A small image embedding model, trained from scratch.
Model: 3.43M parameters, 64-pixel images, arch coatnet, activation relu, patch size [4, 4], depths [4, 4, 4], widths [64, 128, 256].
Training: soap at rate 0.001, 6500 steps, batches of 512.
Data: 97500 training examples, 34.1 epochs.
Rows from block 9, named by matrix and row number. Each number is 200 + 20 x the weight over its row's rms, rounded and kept within 0 to 999. All counts start at 0. After the name is the row's rms in percent of the matrix's.
# k: attention key (model.blocks.9.attn.k.weight, 128x256), inputs 128-255
k.10,112,229,197,202,193,207,205,208,221,199,244,233,197,192,210,203,211,196,209,196,180,234,164,204,183,196,233,233,159,222,186,239,200,176,196,167,179,170,204,203,229,203,226,175,224,223,206,196,233,202,215,234,185,186,167,224,220,176,223,183,177,170,250,199,190,190,179,183,170,203,167,197,163,211,197,237,245,222,175,205,223,210,205,218,227,179,199,196,187,207,179,213,202,225,151,187,194,220,211,218,166,184,203,222,192,197,196,217,181,217,214,205,192,168,187,202,175,211,188,202,200,195,175,182,170,196,223,198,188
k.11,104,197,168,242,199,193,206,212,193,148,194,189,192,235,197,227,215,186,197,186,195,205,225,219,215,214,176,209,201,193,221,203,186,192,190,201,193,215,164,208,186,172,189,213,194,212,231,212,184,204,193,185,199,186,170,207,194,212,186,234,202,230,179,213,211,180,165,244,183,198,219,199,186,170,217,203,199,164,213,188,190,197,212,179,146,219,201,191,212,242,232,191,220,216,220,199,210,223,207,225,226,224,196,191,204,208,207,165,194,200,187,209,188,199,194,180,175,208,201,243,189,164,166,232,214,196,164,158,188
k.12,105,207,185,184,170,189,207,228,223,169,209,197,174,223,222,210,192,219,211,185,205,218,210,180,200,220,205,191,177,233,194,243,196,222,197,216,175,203,205,213,190,214,215,215,179,205,198,197,215,187,235,221,199,206,186,220,190,185,208,188,206,209,213,230,214,213,148,181,191,190,201,235,188,218,234,201,187,208,169,205,187,204,200,192,182,183,209,229,224,211,196,211,196,203,155,180,187,190,193,199,211,218,158,200,165,217,161,205,222,170,213,200,173,190,217,189,226,189,200,216,212,208,167,169,219,207,219,174,191
k.13,090,177,191,177,167,170,203,197,184,189,175,226,212,217,196,209,225,195,195,197,209,215,197,208,201,225,224,180,210,219,186,196,177,210,227,172,197,212,186,200,184,195,223,160,182,249,180,192,185,206,177,201,196,225,241,198,192,218,174,171,213,211,238,190,194,180,227,187,216,204,198,216,210,197,212,179,207,184,231,230,206,208,198,164,180,188,181,166,217,231,218,177,193,178,185,208,221,192,235,209,188,206,200,177,176,215,217,214,226,224,192,191,177,196,198,175,169,199,201,217,184,183,187,227,196,259,155,205,187
k.14,098,191,208,178,200,186,191,217,169,226,195,222,205,181,212,220,216,225,214,189,220,240,217,176,179,174,243,241,189,189,162,235,190,211,240,164,211,208,210,213,210,216,207,201,171,206,168,191,210,171,228,213,189,187,212,208,214,187,224,183,201,201,241,197,212,218,213,178,157,199,196,185,210,168,205,235,210,206,195,188,232,230,202,197,225,215,207,193,193,231,197,213,201,204,161,245,208,205,235,238,191,192,187,230,192,201,187,213,205,179,197,186,198,183,201,222,215,218,157,215,202,222,179,198,182,184,213,230,212
k.15,090,195,233,193,227,176,204,217,141,225,206,201,203,169,192,202,215,198,171,220,230,188,192,199,225,196,193,215,203,231,183,209,196,217,193,226,176,180,220,174,199,227,168,224,209,172,239,174,195,198,193,207,227,188,216,202,225,182,182,187,217,203,214,211,200,216,176,211,202,209,204,183,205,230,200,165,205,209,192,226,229,248,202,190,229,197,222,191,213,205,243,201,200,223,200,215,196,189,207,205,224,205,179,206,213,200,184,218,230,209,228,212,187,181,144,195,221,181,199,198,235,212,176,179,192,202,221,211,229
k.16,094,183,198,180,173,195,209,216,165,219,165,199,203,192,218,178,182,202,221,217,184,212,175,190,215,220,247,214,223,215,173,209,169,195,203,181,177,220,204,211,233,186,214,178,202,190,196,219,213,189,219,180,207,186,204,221,209,157,181,177,205,195,227,166,192,214,234,188,221,187,190,200,173,220,220,213,175,201,169,182,222,190,184,206,189,192,227,214,196,199,166,188,175,189,180,225,236,205,237,177,236,207,192,240,170,209,166,230,219,180,167,197,176,178,205,220,187,223,198,226,218,211,193,179,221,193,229,212,167
k.17,090,207,211,176,185,180,175,199,214,225,203,200,181,200,208,194,173,174,220,182,210,200,203,159,174,207,227,192,209,179,218,228,207,232,193,210,212,191,227,166,240,201,199,201,215,150,201,173,184,227,220,198,206,191,191,192,219,210,218,227,183,158,202,193,207,219,205,214,228,198,210,207,225,207,185,195,178,240,215,207,176,165,177,192,181,184,226,209,197,239,203,192,158,227,205,196,210,171,237,195,191,215,198,190,180,208,206,247,191,165,213,204,204,192,225,214,210,213,207,216,197,185,207,195,168,211,185,193,199
k.18,109,184,202,239,153,214,202,200,234,209,171,190,197,216,193,217,217,172,228,197,204,199,194,177,224,204,198,194,229,172,221,216,207,220,172,197,185,189,181,208,221,174,201,188,228,181,197,202,192,209,162,186,224,191,178,206,184,205,231,211,220,161,182,208,200,201,207,187,229,201,185,202,199,208,201,231,232,172,215,192,194,161,194,230,183,204,206,190,215,197,192,200,207,195,183,228,193,182,201,184,209,196,216,193,166,194,231,201,242,172,194,163,206,189,208,208,217,206,219,246,220,176,167,214,219,210,205,179,175
k.19,094,185,176,173,253,232,220,215,193,205,196,235,206,162,233,192,184,207,170,194,236,206,177,229,185,223,191,192,220,247,159,207,163,203,233,170,200,199,216,178,175,220,190,241,203,203,173,171,185,209,182,216,186,191,213,204,194,199,175,208,227,242,189,213,186,199,148,189,197,191,240,184,225,201,217,192,156,229,167,216,207,207,189,147,211,181,191,207,199,218,206,221,208,230,204,207,199,201,197,184,188,216,165,199,198,149,182,210,193,183,221,205,220,210,207,252,235,194,175,209,206,210,191,180,229,203,195,207,223
k.20,090,186,199,228,208,209,223,205,195,213,193,176,179,178,164,200,182,182,187,201,195,199,219,210,232,202,179,199,231,222,210,201,203,193,220,220,216,207,194,169,194,197,161,195,184,167,241,213,185,194,198,249,177,183,210,179,228,194,168,193,192,199,189,191,192,186,195,209,206,159,189,194,192,190,184,236,178,170,210,197,175,187,185,220,198,178,187,171,210,235,173,200,203,217,211,210,218,183,192,194,248,179,198,241,205,165,231,175,184,172,178,168,210,148,192,204,232,215,198,205,220,201,208,186,198,200,195,234,180
k.21,096,227,216,211,187,171,198,208,213,176,189,184,198,212,213,204,191,201,202,233,216,175,223,186,203,172,209,222,213,188,183,211,217,199,227,216,192,234,189,191,230,182,227,240,213,203,188,176,194,167,203,223,192,216,217,215,187,184,223,180,221,167,207,199,199,186,217,191,208,206,241,245,198,142,188,212,193,169,198,207,232,186,198,220,202,173,220,210,214,177,204,189,229,194,177,214,183,217,210,212,226,190,208,194,188,204,211,190,216,184,185,188,231,219,174,226,205,213,194,176,194,231,190,207,199,184,194,203,192
k.22,104,221,188,212,235,225,192,225,196,239,196,198,213,214,238,212,184,177,172,183,208,168,169,203,177,239,217,222,188,192,216,196,201,204,203,152,212,160,210,201,200,205,230,188,178,194,205,194,241,189,252,200,200,225,198,215,182,223,188,236,258,205,249,212,212,216,167,191,217,208,201,237,182,191,244,210,218,220,174,192,218,222,223,212,207,171,190,203,207,180,219,221,168,220,181,159,198,221,182,190,169,187,164,198,191,195,211,194,182,204,237,197,204,204,182,163,221,181,214,192,208,228,174,210,205,191,198,199,217
k.23,099,176,228,175,195,188,212,193,199,223,173,167,215,195,183,206,191,164,197,205,226,198,202,204,213,209,198,220,203,168,207,230,210,190,185,217,192,215,180,189,191,187,149,216,218,163,208,163,185,214,219,170,213,192,199,160,176,211,202,221,213,149,211,208,199,221,217,221,212,208,190,195,206,181,187,196,196,191,188,218,216,182,199,216,187,183,224,177,217,234,182,203,188,177,228,231,209,178,199,194,230,184,199,198,190,206,212,222,193,191,146,224,194,190,198,214,175,224,227,187,191,193,197,194,206,220,190,220,221
k.24,112,178,183,214,203,203,210,205,202,193,176,152,225,199,218,163,208,168,198,189,185,157,205,192,203,198,194,178,228,199,195,205,170,193,223,192,198,204,216,194,174,177,149,222,227,200,182,167,148,178,184,186,197,180,204,166,208,210,172,238,197,232,139,168,192,206,200,242,215,226,184,175,209,182,205,196,203,184,186,214,178,192,208,206,174,200,215,224,214,215,193,182,222,203,242,221,208,179,196,204,251,222,214,189,209,197,207,210,175,202,193,208,195,186,205,231,190,222,218,224,198,170,183,189,188,236,191,210,218
k.25,101,177,216,232,215,210,204,197,182,198,190,189,210,169,199,201,160,225,171,209,163,197,181,177,173,183,185,221,211,187,196,210,208,204,153,160,183,261,208,208,202,177,207,205,175,159,186,180,152,178,195,183,200,190,217,177,227,216,180,214,217,202,167,214,223,218,201,216,217,173,196,190,193,199,215,224,186,193,187,184,227,232,175,202,181,208,177,181,196,197,193,206,207,177,210,210,221,220,180,162,226,208,215,213,135,189,204,218,204,167,200,184,219,166,213,197,194,168,190,193,213,191,191,206,193,204,199,229,199
k.26,092,198,207,228,217,209,193,196,222,180,212,226,200,186,192,215,166,202,176,208,197,187,227,200,240,209,210,186,210,208,197,213,206,193,202,180,204,222,207,188,184,220,177,183,215,242,179,208,199,202,198,184,205,211,225,196,184,187,165,190,232,242,158,222,198,177,165,205,206,220,190,226,204,213,192,193,182,197,180,186,201,216,198,233,183,215,207,229,209,177,224,217,206,213,201,190,194,226,197,215,238,202,169,190,210,210,190,163,214,220,197,233,206,199,186,218,177,249,207,224,214,181,206,184,194,192,203,198,202
k.27,092,210,198,225,196,216,198,205,182,196,196,204,207,202,228,224,207,156,195,200,177,142,179,201,212,188,201,210,239,221,180,136,179,177,176,213,233,191,176,196,183,216,203,200,182,196,191,220,228,212,188,192,194,226,186,193,188,204,206,239,202,201,154,168,181,198,208,218,197,201,187,182,200,207,214,186,195,187,217,191,208,212,223,207,175,218,219,232,187,186,247,170,182,186,185,175,217,149,195,198,204,196,164,200,196,212,191,183,221,219,197,206,177,196,203,216,161,206,175,188,210,186,185,213,211,236,194,170,184
k.28,104,225,171,220,222,201,228,185,211,210,198,193,184,216,193,214,201,194,180,196,179,188,203,210,172,212,187,213,229,219,206,183,187,237,178,210,227,175,182,190,236,188,198,189,213,170,158,173,206,191,204,204,196,231,185,195,147,200,171,221,219,198,203,204,208,193,201,223,206,190,211,219,232,207,222,172,206,176,178,215,214,221,189,190,174,206,177,161,237,189,214,183,190,176,256,195,230,180,183,181,208,189,215,191,219,200,188,200,207,207,159,173,213,197,202,184,158,217,170,216,202,182,214,216,250,223,181,218,207
k.29,097,215,193,197,221,208,200,190,203,199,238,202,222,201,143,194,173,182,181,186,213,195,186,207,198,199,234,204,200,219,215,194,231,158,208,231,237,169,214,201,201,201,191,219,204,243,230,197,166,223,201,197,216,208,216,171,200,224,176,197,198,194,223,174,229,208,191,219,175,179,157,190,205,215,216,184,199,161,216,266,209,191,199,167,197,191,171,204,223,204,225,204,183,209,198,191,167,161,189,205,171,169,200,194,238,183,219,178,175,208,220,200,189,198,207,206,204,203,184,166,197,190,234,198,169,194,203,199,188
k.30,106,209,225,204,222,211,160,234,199,190,212,227,199,219,198,178,168,206,180,219,209,178,210,216,174,204,195,193,208,214,174,196,220,194,236,202,190,196,224,207,224,207,186,204,208,168,155,205,167,212,191,229,226,191,222,228,207,189,202,221,201,244,218,176,206,215,203,173,193,209,231,172,173,185,227,199,194,233,174,219,190,178,213,163,198,203,195,219,198,181,167,186,190,217,230,228,204,193,195,188,230,204,187,202,246,153,179,225,202,185,199,216,201,201,179,225,179,212,186,194,178,209,228,174,212,227,194,198,182
k.31,086,174,217,176,162,194,203,207,222,216,194,208,203,203,227,226,201,198,215,188,200,251,216,220,193,183,204,214,177,183,225,217,203,173,180,211,224,180,187,177,220,167,231,209,165,193,202,235,223,221,238,178,231,172,232,213,193,187,181,196,184,142,249,218,187,198,188,152,208,166,179,212,167,216,211,218,189,183,225,234,219,212,176,189,214,184,216,188,201,213,209,192,163,204,195,207,223,221,235,191,212,210,177,206,156,199,168,207,214,177,184,204,165,197,206,201,212,178,223,235,189,202,189,197,204,200,197,192,197
k.32,089,211,194,207,203,198,217,200,225,176,261,191,174,172,191,249,173,178,176,188,189,193,214,161,225,191,196,201,200,221,230,217,238,210,228,178,216,207,187,179,229,205,223,199,237,166,230,185,202,205,183,211,200,202,192,203,158,214,200,198,204,189,202,220,244,193,207,208,203,197,195,220,204,199,188,215,182,206,203,213,213,203,220,207,202,225,204,181,205,240,198,223,215,199,208,167,198,176,169,236,195,212,187,203,186,222,180,236,242,186,242,226,186,192,176,167,203,196,176,217,189,206,194,173,210,193,220,176,218
k.33,102,192,191,176,143,197,195,219,215,192,226,205,199,216,192,217,213,146,226,163,223,201,225,197,190,182,172,169,194,182,196,214,259,209,164,178,182,209,163,190,230,212,213,203,212,184,187,193,184,207,218,207,178,200,220,227,195,186,262,209,205,193,196,217,186,239,169,189,195,199,164,173,207,194,215,209,207,211,176,212,172,173,198,201,193,200,198,227,224,214,170,187,215,220,191,183,209,174,210,192,174,212,198,194,205,210,204,230,211,195,229,224,226,198,231,205,198,210,187,208,175,178,214,209,178,209,205,213,185
k.34,111,195,160,209,245,210,201,207,194,200,164,175,186,192,190,229,220,193,205,183,233,194,209,224,224,204,216,221,222,208,186,180,242,191,233,221,194,161,191,179,170,196,216,217,177,180,211,195,169,190,181,228,199,199,218,191,182,179,185,200,201,194,176,183,174,195,238,215,215,197,227,193,185,216,192,199,204,184,204,217,220,229,206,179,192,157,205,191,193,206,213,161,172,199,213,198,219,192,195,177,199,171,183,183,237,220,200,203,192,194,184,198,231,186,200,219,217,201,194,202,215,241,204,198,171,198,195,170,226
k.35,102,179,208,252,222,219,209,150,211,197,239,166,192,192,163,210,184,197,180,205,208,204,170,209,168,208,204,199,205,200,182,205,225,207,220,179,207,237,207,201,217,191,196,153,188,202,206,197,187,187,185,179,184,203,160,193,202,225,195,218,219,176,216,178,223,190,206,195,194,197,205,190,206,188,230,191,183,193,174,228,201,180,225,198,195,225,180,181,208,208,179,239,191,213,215,179,197,224,139,193,218,187,186,190,244,160,210,217,202,214,210,179,190,181,208,158,213,181,162,196,205,241,225,169,165,177,209,200,166
k.36,107,234,200,190,188,194,206,187,198,224,255,206,206,159,196,194,210,209,186,217,214,221,190,194,170,189,201,190,163,186,206,190,247,201,182,167,173,201,215,191,208,236,212,210,205,195,216,195,193,182,227,212,199,204,156,205,217,209,194,192,190,207,240,219,201,233,159,195,169,167,182,160,224,185,189,219,215,181,195,216,180,218,235,223,194,222,200,184,216,216,194,240,206,230,202,220,154,212,237,211,146,204,185,213,231,193,217,186,196,208,230,190,203,228,189,190,214,190,182,228,195,202,191,174,182,189,216,195,198
k.37,096,199,192,208,197,200,201,209,211,217,208,177,221,211,199,223,224,219,210,186,206,224,199,201,187,173,173,233,178,179,188,208,215,210,173,185,213,200,205,216,192,164,196,247,220,184,188,176,187,204,206,193,227,207,199,258,172,208,197,188,176,179,243,189,199,215,220,203,223,189,204,176,172,243,222,172,196,164,170,235,260,202,204,179,261,204,227,220,194,174,241,178,188,219,231,221,210,189,180,170,202,205,212,195,200,216,192,194,186,208,188,167,220,233,210,199,198,201,173,177,195,198,229,199,252,205,194,211,199
k.38,100,178,225,185,165,220,215,178,201,220,198,245,229,201,199,192,184,209,222,226,178,220,197,218,227,212,215,225,183,184,209,205,189,173,168,234,239,232,204,188,241,208,229,197,186,201,193,197,217,219,208,144,209,220,221,220,175,202,210,176,200,167,232,237,191,180,168,185,179,198,182,236,168,192,194,233,189,208,176,223,223,184,206,187,207,185,197,194,191,156,223,197,199,188,188,232,185,198,195,181,198,184,187,224,194,180,174,177,242,193,182,213,199,224,176,242,193,193,210,225,217,186,210,197,193,201,231,215,207
k.39,096,201,223,207,197,184,214,202,201,241,190,163,216,180,197,191,233,140,218,210,183,179,166,230,191,217,206,184,200,175,199,224,219,223,178,211,181,227,208,190,231,182,221,212,210,208,191,167,197,204,229,185,206,229,204,220,172,184,206,212,177,168,193,219,203,235,186,211,203,183,169,192,192,195,175,231,177,191,202,194,260,191,185,202,154,216,202,197,229,192,195,200,172,209,197,188,197,182,222,213,214,197,194,190,207,201,162,197,185,216,167,190,221,222,179,182,187,189,172,217,218,196,209,204,191,194,190,178,188
k.40,091,193,176,177,207,221,213,202,182,181,204,238,199,176,197,201,221,157,193,208,197,206,206,203,217,230,233,220,190,203,180,183,225,178,190,225,203,240,203,210,202,220,230,200,212,201,220,187,232,202,200,203,173,195,179,181,219,210,172,197,228,218,180,200,185,185,174,215,186,198,200,181,194,202,187,178,220,205,208,163,230,206,210,239,214,196,222,205,206,216,204,177,213,222,210,216,173,206,207,208,203,165,184,210,200,212,195,191,185,196,208,211,229,172,200,208,226,201,197,222,196,192,186,191,208,197,221,213,189
k.41,096,178,218,223,182,209,165,182,180,222,212,198,162,200,226,184,183,218,217,219,249,163,204,200,184,166,200,183,191,169,216,202,214,197,176,189,201,213,236,186,219,229,193,207,192,176,201,151,215,199,202,157,188,217,147,234,212,209,172,206,219,172,201,199,185,206,167,203,194,208,184,193,199,214,194,187,192,193,208,193,182,180,185,174,203,175,197,216,210,199,212,221,173,205,232,187,192,196,172,191,188,211,166,189,243,190,180,160,214,233,212,206,176,214,200,189,211,204,219,193,169,241,205,178,191,210,194,193,177
k.42,104,193,218,199,227,186,159,216,176,212,157,203,164,205,182,217,190,205,176,198,227,211,206,209,228,219,218,198,220,215,170,190,198,198,236,215,206,191,221,171,171,203,206,240,195,206,200,188,210,217,180,235,192,201,190,197,207,178,150,185,220,191,214,191,198,189,230,228,231,216,204,194,203,230,201,206,193,208,209,197,200,227,179,175,200,197,214,198,184,186,211,153,183,205,200,198,239,178,189,164,201,176,190,190,202,243,214,205,176,173,211,208,203,183,182,210,181,216,190,170,192,238,194,177,177,227,195,217,222
k.43,100,223,205,184,124,197,173,169,193,175,225,214,204,219,196,212,224,194,208,200,227,190,207,216,191,212,213,188,173,169,224,204,224,214,162,245,229,194,196,175,200,191,221,186,192,211,223,199,210,220,192,179,204,186,198,209,212,214,217,171,188,202,199,214,211,182,188,194,181,186,178,200,185,182,190,202,188,201,208,242,180,197,237,209,224,164,192,157,189,204,221,189,198,193,196,198,189,204,228,193,172,194,191,179,211,178,230,208,221,209,213,194,179,195,200,163,221,171,229,188,188,193,226,166,182,213,206,183,207
k.44,102,213,191,170,217,217,196,187,196,208,238,235,222,186,225,201,200,203,197,198,202,183,186,180,168,155,201,222,155,187,190,202,252,202,218,175,195,221,217,212,212,209,206,205,206,200,196,188,211,200,224,208,209,217,203,210,158,179,223,170,196,201,233,198,196,222,196,157,190,206,196,194,207,182,174,174,174,152,203,257,217,206,226,219,232,185,210,189,183,184,222,228,191,171,205,221,186,184,189,187,175,204,188,186,187,202,171,209,188,202,189,211,204,231,198,200,200,205,210,187,167,225,212,177,235,236,190,231,235
k.45,102,215,199,178,200,183,199,229,196,190,192,221,197,208,182,185,209,198,188,210,210,201,216,222,191,224,242,223,171,207,195,213,171,165,190,164,182,206,211,180,201,191,232,192,212,221,183,204,206,189,168,249,172,205,225,189,221,182,178,177,224,202,225,219,201,175,158,210,201,217,213,268,198,212,210,198,210,203,199,232,226,228,178,188,204,198,217,199,154,184,243,184,208,160,224,213,203,156,213,192,192,198,165,213,190,215,195,191,169,226,182,188,233,175,198,230,185,210,203,214,178,203,179,209,182,223,198,206,163
k.46,100,196,201,220,202,178,217,189,203,217,184,189,168,187,213,211,220,193,199,201,167,231,182,192,196,185,229,190,185,216,192,197,208,220,218,200,154,123,180,190,225,169,215,226,236,206,212,215,225,178,238,198,229,176,190,173,221,185,200,185,211,215,231,219,220,215,210,198,250,238,197,220,185,213,206,204,242,186,223,232,213,228,192,194,216,182,189,188,183,236,193,171,201,222,180,194,190,223,213,193,199,212,162,192,151,199,225,217,178,184,187,175,200,241,194,170,234,197,191,186,235,202,194,200,201,178,220,214,183
k.47,105,203,183,183,172,190,221,199,208,193,208,189,222,230,224,217,215,152,172,183,187,195,169,174,214,217,183,232,188,232,205,205,210,185,220,178,179,176,203,232,174,152,189,232,237,222,201,188,207,220,189,219,194,214,212,171,184,182,249,231,184,217,198,185,213,219,204,188,206,218,195,182,194,188,211,207,197,170,203,258,233,209,247,199,190,168,212,231,171,209,209,215,190,202,207,224,187,203,226,211,161,216,205,236,174,188,224,226,194,167,181,206,213,192,228,203,222,202,167,227,194,179,162,226,231,192,194,191,199
k.48,096,169,166,187,174,225,186,197,196,198,170,224,209,163,208,193,196,157,198,210,223,197,225,195,217,156,201,217,204,206,195,179,265,184,192,228,177,185,176,217,219,190,219,201,209,202,198,220,245,177,242,168,221,197,210,202,154,195,260,173,208,217,190,192,192,207,188,181,197,218,181,188,177,169,206,176,200,203,193,217,183,210,209,236,225,183,218,195,164,179,215,194,214,216,228,217,193,210,200,199,217,212,194,209,222,172,208,192,191,199,236,213,230,206,229,241,207,200,189,196,191,205,203,198,190,173,213,223,200
k.49,109,197,188,255,182,191,260,173,224,197,236,141,204,195,175,168,164,177,173,177,162,186,194,217,179,214,208,191,187,199,224,215,196,209,210,158,214,212,205,177,203,180,193,186,204,238,192,194,197,199,232,176,183,239,167,177,198,221,206,196,184,197,210,188,212,195,201,221,212,202,161,241,199,218,202,203,185,177,204,210,201,190,188,204,188,189,199,185,219,200,180,221,183,204,197,165,186,206,167,221,223,195,214,151,230,198,204,207,211,189,227,185,196,208,225,151,173,218,178,192,190,192,224,219,207,183,222,193,180
k.50,094,197,207,222,201,209,225,200,204,220,184,217,217,200,207,199,219,209,177,203,192,192,191,224,210,204,179,210,203,213,183,202,174,219,203,182,202,182,177,200,206,182,200,171,240,180,215,183,219,180,229,201,185,215,211,183,211,219,191,210,197,233,205,224,205,204,178,173,202,176,165,200,211,205,225,228,201,175,158,208,213,225,211,228,217,208,191,202,174,194,209,212,208,207,159,217,212,189,181,204,202,191,175,206,189,176,202,175,198,224,174,191,168,203,207,198,199,180,206,198,204,206,217,190,217,187,177,200,207
k.51,112,195,209,170,174,225,176,210,216,200,224,206,198,191,210,226,195,192,203,202,171,241,182,154,190,178,208,218,202,188,217,209,228,204,188,219,223,235,205,200,203,184,216,231,217,178,199,166,208,219,204,208,223,179,187,211,207,230,209,201,231,221,207,213,197,213,223,137,185,165,197,198,198,202,192,232,216,221,215,195,197,205,204,226,183,230,229,200,187,218,202,228,213,218,229,206,206,197,213,203,219,229,202,211,162,206,192,202,197,201,189,193,236,213,221,208,227,175,176,210,188,200,195,212,221,207,204,232,218
k.52,128,170,204,221,183,185,186,212,163,183,182,211,250,226,213,192,186,208,190,209,214,188,217,230,239,207,171,224,217,220,177,179,202,187,188,213,189,186,209,173,169,213,169,253,170,215,229,215,204,191,180,186,171,193,223,179,192,199,188,184,205,224,194,211,205,228,184,209,210,198,201,210,206,186,197,178,145,176,196,208,191,196,204,186,216,137,229,237,201,150,207,199,235,202,224,225,201,187,195,175,213,201,179,193,224,195,197,152,213,199,196,218,204,206,224,205,213,230,222,208,178,191,195,193,219,191,177,214,192
k.53,096,210,204,178,188,194,227,191,177,200,177,205,205,229,247,173,201,164,196,195,218,208,169,226,184,232,212,184,188,198,183,235,216,204,211,190,194,203,190,182,248,241,190,159,204,207,217,222,232,179,217,222,184,215,191,215,238,200,185,172,205,191,210,218,173,177,162,206,196,198,189,198,223,156,205,207,161,169,226,221,177,176,169,214,229,190,188,181,176,212,204,226,220,220,202,200,191,203,211,161,198,209,185,193,163,199,238,209,193,198,199,204,212,209,199,207,199,211,201,203,178,229,171,215,207,211,191,213,201
k.54,101,196,224,219,207,206,202,198,205,194,177,222,188,220,191,209,197,206,190,215,160,192,195,208,252,186,186,192,184,212,186,202,230,212,179,226,211,218,186,220,188,176,209,173,212,184,170,224,178,189,218,194,218,188,218,187,182,212,216,173,215,228,195,220,180,178,220,225,202,216,183,189,187,211,184,184,219,186,173,192,195,186,187,216,221,183,210,160,193,197,173,181,228,225,185,203,222,193,200,192,230,221,219,191,232,200,214,221,199,215,182,231,222,219,200,196,181,206,225,227,229,154,233,211,197,180,211,209,180
k.55,088,182,208,190,173,201,186,199,203,175,237,207,246,202,224,211,202,182,212,228,184,207,172,210,205,226,184,212,202,189,182,189,205,213,224,192,192,213,174,211,190,192,215,215,235,217,151,222,202,202,197,198,212,197,210,209,177,187,200,181,208,222,171,190,208,182,177,188,192,201,183,217,200,210,204,203,184,183,168,222,234,204,239,191,194,191,180,194,176,153,193,216,216,167,180,210,213,193,195,182,238,233,188,199,184,195,161,203,175,177,165,198,200,237,193,228,191,179,171,205,196,204,180,217,235,230,189,180,219
k.56,102,215,158,210,250,222,231,196,183,190,182,141,190,180,181,222,190,181,178,191,190,178,178,184,205,230,196,187,218,217,201,191,232,172,224,208,205,212,202,204,165,183,185,208,197,219,211,224,178,175,204,200,203,198,207,157,170,197,188,208,194,207,204,206,206,174,220,212,196,183,220,193,232,178,178,199,198,215,181,210,211,210,205,227,183,178,197,180,200,227,210,167,205,205,224,201,217,166,182,176,216,214,193,175,203,206,218,232,180,196,184,219,218,168,175,192,182,229,198,209,215,201,216,208,169,213,189,212,200
k.57,098,176,218,178,210,176,197,206,202,196,192,217,207,163,202,224,165,175,188,218,184,222,201,194,233,148,196,235,189,200,185,201,208,215,171,197,191,221,196,226,168,180,195,204,205,215,170,188,252,192,209,210,205,200,227,181,145,251,227,217,161,193,193,204,216,187,207,188,203,193,176,219,179,223,193,179,212,213,189,232,222,222,205,180,213,161,193,210,202,199,207,204,254,196,195,201,203,154,208,204,177,222,226,221,192,218,201,230,157,203,218,170,234,221,190,190,203,188,208,196,200,174,221,216,194,186,207,231,213
k.58,100,210,196,158,201,178,215,187,232,208,222,166,225,201,189,191,171,206,185,185,202,221,195,168,165,209,201,224,208,175,258,218,216,180,205,208,199,198,220,183,198,193,202,235,225,180,166,177,180,213,203,212,208,228,218,201,213,204,209,244,167,208,192,181,229,203,162,183,211,193,189,203,142,202,233,221,191,216,206,229,194,154,218,200,183,218,199,216,228,179,194,211,167,191,223,181,203,206,232,210,175,221,204,224,216,203,194,193,177,190,216,189,184,204,220,197,201,218,180,212,197,200,203,182,198,217,209,187,208
k.59,095,220,147,256,199,198,205,156,183,170,211,180,203,198,197,203,195,193,201,209,206,233,197,204,173,179,223,185,197,244,158,185,217,200,220,164,207,187,193,223,196,187,212,200,213,226,198,208,199,197,208,187,199,188,165,186,201,203,199,201,210,228,208,198,221,186,218,229,181,200,189,163,205,234,208,177,228,198,197,244,168,244,222,218,203,199,185,190,212,229,198,162,249,221,197,178,220,174,197,216,148,169,214,196,225,198,235,212,178,208,203,195,192,186,229,194,191,232,170,169,205,185,205,191,186,216,217,207,187
k.60,106,214,209,204,179,174,185,195,220,194,207,205,217,238,173,201,185,190,198,188,206,202,227,208,179,208,200,219,207,201,209,189,192,155,204,197,200,220,206,194,181,186,202,206,189,189,182,199,167,235,198,230,199,196,202,193,241,188,182,208,158,199,169,175,157,194,213,185,172,215,177,183,187,199,191,226,194,174,174,227,207,200,243,204,158,222,212,225,180,186,194,190,218,179,189,207,199,168,216,206,202,191,205,203,226,220,185,214,184,191,189,207,196,181,210,203,195,228,175,200,227,171,208,194,206,208,194,182,148
k.61,091,195,189,217,215,201,200,209,180,216,188,154,238,176,236,227,216,193,154,199,211,168,198,219,199,237,193,239,252,244,182,179,217,185,213,197,173,193,223,222,186,203,228,171,213,195,228,202,176,181,180,230,205,194,213,179,232,214,185,215,236,235,195,171,212,188,202,226,207,218,250,202,222,209,221,184,206,225,222,254,191,232,197,191,170,173,209,172,208,209,222,185,180,166,228,218,220,191,218,168,214,203,203,180,210,204,213,208,200,213,227,201,192,197,223,178,177,203,225,186,176,229,193,210,199,193,186,193,212
k.62,087,192,196,207,210,202,183,195,189,177,175,211,207,226,206,202,183,237,181,187,220,222,194,240,176,182,208,208,218,209,170,176,207,177,181,195,174,225,195,234,185,208,160,210,181,242,188,222,166,196,215,209,232,186,217,213,221,186,174,194,204,224,170,202,194,209,198,214,210,215,189,189,224,185,202,195,201,173,209,208,181,228,202,182,190,223,193,187,191,213,240,173,260,188,174,212,200,226,176,192,189,217,209,194,151,180,238,168,167,204,200,184,186,178,186,233,177,207,195,190,187,153,195,202,176,199,204,206,190
k.63,102,218,194,202,191,179,210,210,203,176,217,208,209,208,206,220,163,211,208,181,207,173,191,157,191,217,228,190,214,199,241,226,217,240,185,185,201,195,255,203,245,195,185,196,218,204,205,182,220,177,178,188,226,195,207,186,189,193,204,216,195,213,216,214,232,189,175,173,167,196,222,222,201,164,205,197,189,194,179,225,221,176,214,190,185,238,187,190,207,194,219,214,201,201,214,197,207,201,196,210,199,219,183,190,202,191,221,219,215,184,214,187,194,212,223,196,210,184,177,216,193,183,232,199,219,203,256,196,211